config.yaml
arch: "unet"
model: "class-conditioned image diffusion model"
dataset: "small renderings of single solids in any pose"
train_examples: 395000
image_size: 32
grayscale: true
horizontal_flip: false
conditioning: "class"
objective: "edm"
cond_dim: 256
targets: ["pattern"]
num_classes: 5
cond_dropout: 0.1
norm: "groupnorm"
hidden_act: "silu"
weight_standardization: false
widths: [64, 64, 128]
blocks_per_level: 2
scale_shift_norm: false
attention: false
upsampling: "transposed_conv"
init: "kaiming_normal"
residual_init: "scaled_by_depth"
optimizer: "adamw"
learning_rate: 0.0021
beta1: 0.9
beta2: 0.95
eps: 1e-10
adaptive_grad_clip: 0.02
cautious_weight_decay: true
max_steps: 6700
batch_size: 512
epochs: 8.7
lr_schedule: "step"
warmup_steps: 330
weight_decay: 0.3
Rows from block 6, named by matrix and row number. Each number is 128 + 32 x the weight over its row's rms, rounded and kept within 0 to 255. All counts start at 0. Numbers have three digits each. After the name is the row's rms in percent of the matrix's.
# convs0: first 3x3 conv (model.decb.0.0.convs.0.weight, 64x128x3x3), inputs 96-103, a 3x3 kernel for each
convs0.0 105:128101122092083079074078102140150126143152146120141131131098122124065098155087137138120133107096103102101100128131137135158154147154159121122111129129120128137122131117112113085082084067096113092103081079091091073094
convs0.1 106:131131121136141125098084084135147142111131124120109109073071048080072077102088093115140139147187179103143116138147144152155135133134131129129127152114117130109116091082090107073085092083086095076084095089088105097107
convs0.2 095:141113080130126087124133088185158141164129119166089116090129104119117125111094104148159164124126177152179191129071058088054081127137148114121141100051081057054059128138144155124138126133108103097082107075103084099102
convs0.3 086:108151119107130092077056047112131123109098105128109124153146133115093114114113097094113140099099116133161155117106122102108129102121136150136132156121125152109105109089102094084102116133115096078122125061096130105124
convs0.4 083:087113123091123132098132160159162170153152179159151152119119087113101102102104124112114141146158107105118085125112160098098145149116129146119129118093119130104106122125096119095107128124127132136143142109141145132148
convs0.5 092:115136125105148121141142117111132134097114121112122155115138146158138163110099119116130111137110092149142129203135199166078188183135177121122096149106127175139119099110120111099099113142119141150181171133134174132135
convs0.6 071:108121124079115126062084114163136127154152128149153132105076066106052037075022003161147112138112103113109068143150201092119185150166207128127117115122133119130132128118127113111116134112141106071054112093048109096112
convs0.7 076:088129116123177153110139108137145162156142145148144134164148114162120130131123127133129144145137140151143100106098098096105127135149132128116080130118113118109095134122127145150115132129116130125111145128140133144123
convs0.8 102:138146110145161123113117130158120122145124103116122103114139132144167172127168146138136141144142143160155143057018059026000040058049066126131131102100114083083067137136124150142129143131126091126117142162156136151132
convs0.9 095:138149162163112119197138140167148150158150138117124109156148151138156151124124131147198195079128175077153180067013033097056050136110079125115104119119115125123127116139139116136155112114170073107149072105147125102104
convs0.10 111:108132125096174172095115116108094116155123093091120094116093104123138154147108133167101152094151175117027021166219149106172135089112102093093073140142125130120134135109112132144107116109151146159143131135125113103092
convs0.11 108:115152169124158160136115130157130134113117135136083149053131109112129155158148180121144125154065178172125133124150131115121131160136135119107116146112081128121067067129097096143128148154149121160168110170155156129152
convs0.12 094:113153119180156051129062062095125171071107125124116147119133117154132094115138100086123124135107081087113131166090124045119155128166135119141126144130128138143121115138147127137166152107109086118127129116157151160153
convs0.13 080:116067084098072146036098189157134158162066092132140116151125175143112118159127134107134098078190121096155126134127126144139115137134099137126135102079101148113124137104156131088128156173191144154136138144124138148107
convs0.14 099:151131118138136112096114141116143152097112144106094124120114094123111121097094117073066098090063121125150174143086059105035009069021014173165170136099140109085117148121109127097101114102102116114128108113128120115134
convs0.15 090:079107112108108126112097120093142184027089147081116148166164145149124136156107134132135156127130203136115125112076061170120097119108072082065073066082075085072060149159157159134180190139147161145092169134124161117119
convs0.16 112:098123153115165138121094079171130165129136112120089049118000133051249167086200105155114130161155120106120101140163140128092133077105096119073127108103127102141143064055108116197126130152135108067143110163188135135120
convs0.17 115:108147132131144158154168159108159128103181135092156117144141086125203098142163142105177115123177090111142129114095164111136170106165162126127125121142143109129166080139088141122105068042149115170069170148088185077146
convs0.18 101:092128130115112080080086051090059078111110120113143102097165127157158152158146136136117117078135091063168141121125126140123140137149122121096085120116089124126133120139128140134092156145129058154145109175149148174179
convs0.19 112:138128122133162127123132120103102102082126139131115116146145148054137078126120161118152028019154169131093072168140130138116114124154133111103087147101090131118090141137070119125016151166088103088137137124145128103124
convs0.20 099:158127138130139120086068096122103120117073131128101133129123113131121155154112122105133118136162132126120071105124084113124105127134106126112142141117122157131136128107076147104089117097116106121121124138143120114110
convs0.21 112:135132144144171114089067086119113128084120118145161163210186093127171150124107121128171129098108118093220140125145130122151162121145145095112116102120096120117126166174083062148153111155152148153166154182131108151058
convs0.22 100:095125145132153118114129152108119120124147155135163158094116143103144130124148132101145094162186110142179120110099148092065144108098139105107121149135155154141147126136120161156153127140127107127126133146137127143110
convs0.23 118:094147153101164179139142154137128103129144092165102058123117134093135128106168179125113133120144171168114086158142112106114144118143152109111156131110177118110128099132174094139175106085143144141114123141169111131140
convs0.24 082:105159134137168128132133102164131096179110083164129130116090108107107106109099103143148147117110131141130120122136167125143157129140150142137155146156140138158145136129129137105113127110119084086092114114121114128115
convs0.25 098:115135133146164149146133134099120138140119139131136136160127079166126129127132149099131141100127139091110116139126130161164132146128129157147105129155129102102099139129133132146129109106121137136106132154151123135132
convs0.26 105:137116107138144135131134139110112163113107144132119113128096096115098130089092131089114096103123078146126068150145151167164125160130124130119116122114109116144115132076069142127086117140111135109091132127099117135135
convs0.27 093:166152118153161106111097068127169165127151158115156144158095077126114109135124112100149192084124134060075093132158128163182127136157098118132124108103123105112130125102104121115091131097094129125095147165127128127119
convs0.28 118:166184169160189127139143120137150135130140132111130107139124122133114139148130139110144142116142120088125121132145147160163151131147137130146172127145148111137146157134136156142136174154151139150144136162161127156149
convs0.29 080:105133119125135107102087095130130138126115112111086090190198160221244208195213175144133147145153170136152147165125122149113132160146146099084094114096081124092078170177180181178196197175172184161167177178164165148153
convs0.30 102:097102105111162140100116110125153159140142131139127128141111079084154116109152153067044081149155107128058081109122089097088066115095014148133127119104114135118096097073108087140126117119135137109130115147156137122153
convs0.31 080:097114092114123091098089089146133112117095107113105111084075056051084039045059063099128104093132121103140112129114097138114127113096097184157185153120162153127176114138123115130144114126139130142116115143138099144146
convs0.32 104:145146113146106096126112130104110111122094088117055082145175126126135105137109082133111123122130118143174159121111145092147159115148148120131121092111092090110134135125098141090098138128138109151178127131159121150151
convs0.33 080:092104115136151142163165133084096080117118127110092094060099113115155139149151126138144153110117097100121114141167175131083135175126153145119100118121148119084100097116144136162162107113120125108130129103126125132113
convs0.34 105:140131156112040048163083088061098154064137175085132173143164130198177060141084058157130072092095108136126175056125160057116117124103117142128131108134130102102126163133120119100049128078052135130153164156113097117165
convs0.35 104:130144131134134151135113146091098131103127122105113125111133121126159129138148144087109128105098147102106146145122107118063090131112125156105154121086108183136157130157148129147139118131121118134134136147137130117121
convs0.36 115:128104126116169109100167079134132076131155116133108126169163121100128107091112113119119124096055175158110060109106122085055116120074108132132121133130115127150126120148136081123096148185169144077131132100118118117147
convs0.37 087:158162146144171139125112128154148108126103095088089049102083140097101118137143106098115108110135138106146163093108136090089109097104096168138134124120109140124119152129110149138113145140133117103159153101130157098111
convs0.38 117:101126136126148134118149085115136143109117129084094132169077141117153154114154112121069098129134118161170056123161156142142147111108096113126118124133120093105121147068088188194149136129074122063137167171162175144128
convs0.39 103:084113106123108091059068111107116142133143178115143163131150153165159129164173166101092135127084141134097127113109093113107074100104123119120101131121121091079074096132133179166097112077069108132147194205151170143152
convs0.40 110:159135158172126146176168165113142144132144140086125109131081073177147065157170089100107043168148120119114086155159148118116115073157165129106102146132138091099143134131089143145064127184120123127173158153142142117130
convs0.41 109:169154169134184125160220154155171182134137168139078110202214151125149103110091094077117124092030147145117114178157172157132171137124170088089096131169132125138127183159119144142123168156116085118130093070120110053120
convs0.42 104:101126100142158085143110068149166147148156146093133098172164135169156151154137127141132145134124102144146128142172178142186175149134141168155119146120094116103089123104125143108108137121137175192217149162211153134161
convs0.43 102:200151124191149139176184152110119114112103136071121137133076095146153100133086094127150132114164128093100155177152125131101093085105135153127126113105127115111139147113098143132075109157137113121134146131031127113106
convs0.44 101:131136192081111125050050119082117112133145151118133118057093113059080160077124185135066080195129083215174098085129142067136152097146142165129101192144098168149122148118161120108144108118161118112121107130154124108138
convs0.45 110:111138138128192166137159146097126111114107097120135119105098118097198154116178136092117153158199149107158087093148095127157125122117133152148145128100103148099095091093146075112138162177156107117141108131129115098085
convs0.46 100:179186127217230070142091000196183145141145121095131096223201136172180126137152110121121108140140127127161159148122174129123144138106131083114110062105107071074107149125086152163108130155103095109110108118127128131139
convs0.47 107:121172110087160071035063032096084074092097086057085042146136106152166145111104102097097114093095045134128108099137116130144129116100112099103129111112128117119104168164146155137099131109123098143120134171153136139150
convs0.48 108:133076058155165110102105102132124137119120156090108114109124065127116085095133157137149107126173090093119069114110128146163134138150122147153162136157170161147162126127096120174144131146124110077071116117124111149163
convs0.49 079:162154171163149159165150154113129139130143155123138156148148130152112114121152134093124108115150115122128102094102067090054032070010034149111142132077104166104119129119133147124111115124122146157150137127141137114110
convs0.50 103:125140116124121138114171122104125134131137103112114124121094105138165165108062125134114140082106096183211158116097112081061126130130126126124127134125096123117125106127117111105114109138154115152155151151131136109151
convs0.51 113:117156183149099121163186086125166131121159156139162116128123100164088156140158098029059132172058060107118167148174140179178165164160136138127115128122107124130155064148134132072125101128106089160109103034158119158095
convs0.52 110:139179126091130155126114127130119122191170133168183143141133098101106148154073136104158176090107108130148072148096089137114109159138112155166124147136135161123114144185164019073119084134144100127169028160153134168124
convs0.53 096:126094077159137093130130090152132100107103077106126115061096103090124116112123095089137123127207146086183166109042102083034074098094100050022061008003042032000034085107116108136116093111122036042040039096053047068019
convs0.54 089:124175152154131092137128146133135112160160172121152179098109137100103151155129158135132033135177078129163116096127147112159137122137115119102054144134086138124105117140122111118120128092119085126122111114117136112120
convs0.55 083:089117117115126142089104124093132129108120156134116113111115166111116164114108140158133061177170120127127136193169118182200164169180165132139145154150170127126155109140136136117130146140135129130137110127152113118136
convs0.56 107:120145157140170164132150139126150158130170162142143159119112140099119141133126144132112113140133120159113086138145136159159145148154135118112111129126118125133113121125124131126121129124118167155163151143143124121124
convs0.57 109:122125141084095119100133141100109093150156136108115136138148135123118133131078092169166168130098137149116119117154123088127126081082108093080129112113135135121123132163166140107129164126140082118179073074158121106159
convs0.58 091:106054103127114107126101050171153129150122128138137138100111145094072054108106119111105158147194198149151167132157139135134145079089112150128125141154124144154149113095154111125132141154141095114143118071055133104088
convs0.59 093:160107142180144130149098076122129124157130131131163132144118112117077095114119060138116120117131094096104060135156121127120128158158118117112164115126145133130131109103157126096083126129094133114215133092149166133129
convs0.60 088:126105153100079170116102145158117124155141133170152153138129116097122097091071084114093120102137144097099088139199179176187128159149116136123135149121138168174176118095125136095107110119154108044058106081087149130142
convs0.61 101:143140130143114155126113158133167185137166169158149139120133122104089135108097118127131153146117129125121144144143157130143128148160126134129109139121118128132137128114098136111113117099103147125109121069122168147181
convs0.62 119:093101114108111119123131139123143148129157132115136130100125133112084118123117129129121088117118118119111126159145106138121076112094098140126157140129155156144161127135106127127109108111095151148156153122154143147145
convs0.63 093:190134155158104115093078121222174160195172160173189198134118122154072103179098124141123115155113117159136102119165126110151113061099113106101133142139142121127134104114132128106096097130138116154186149144168155116156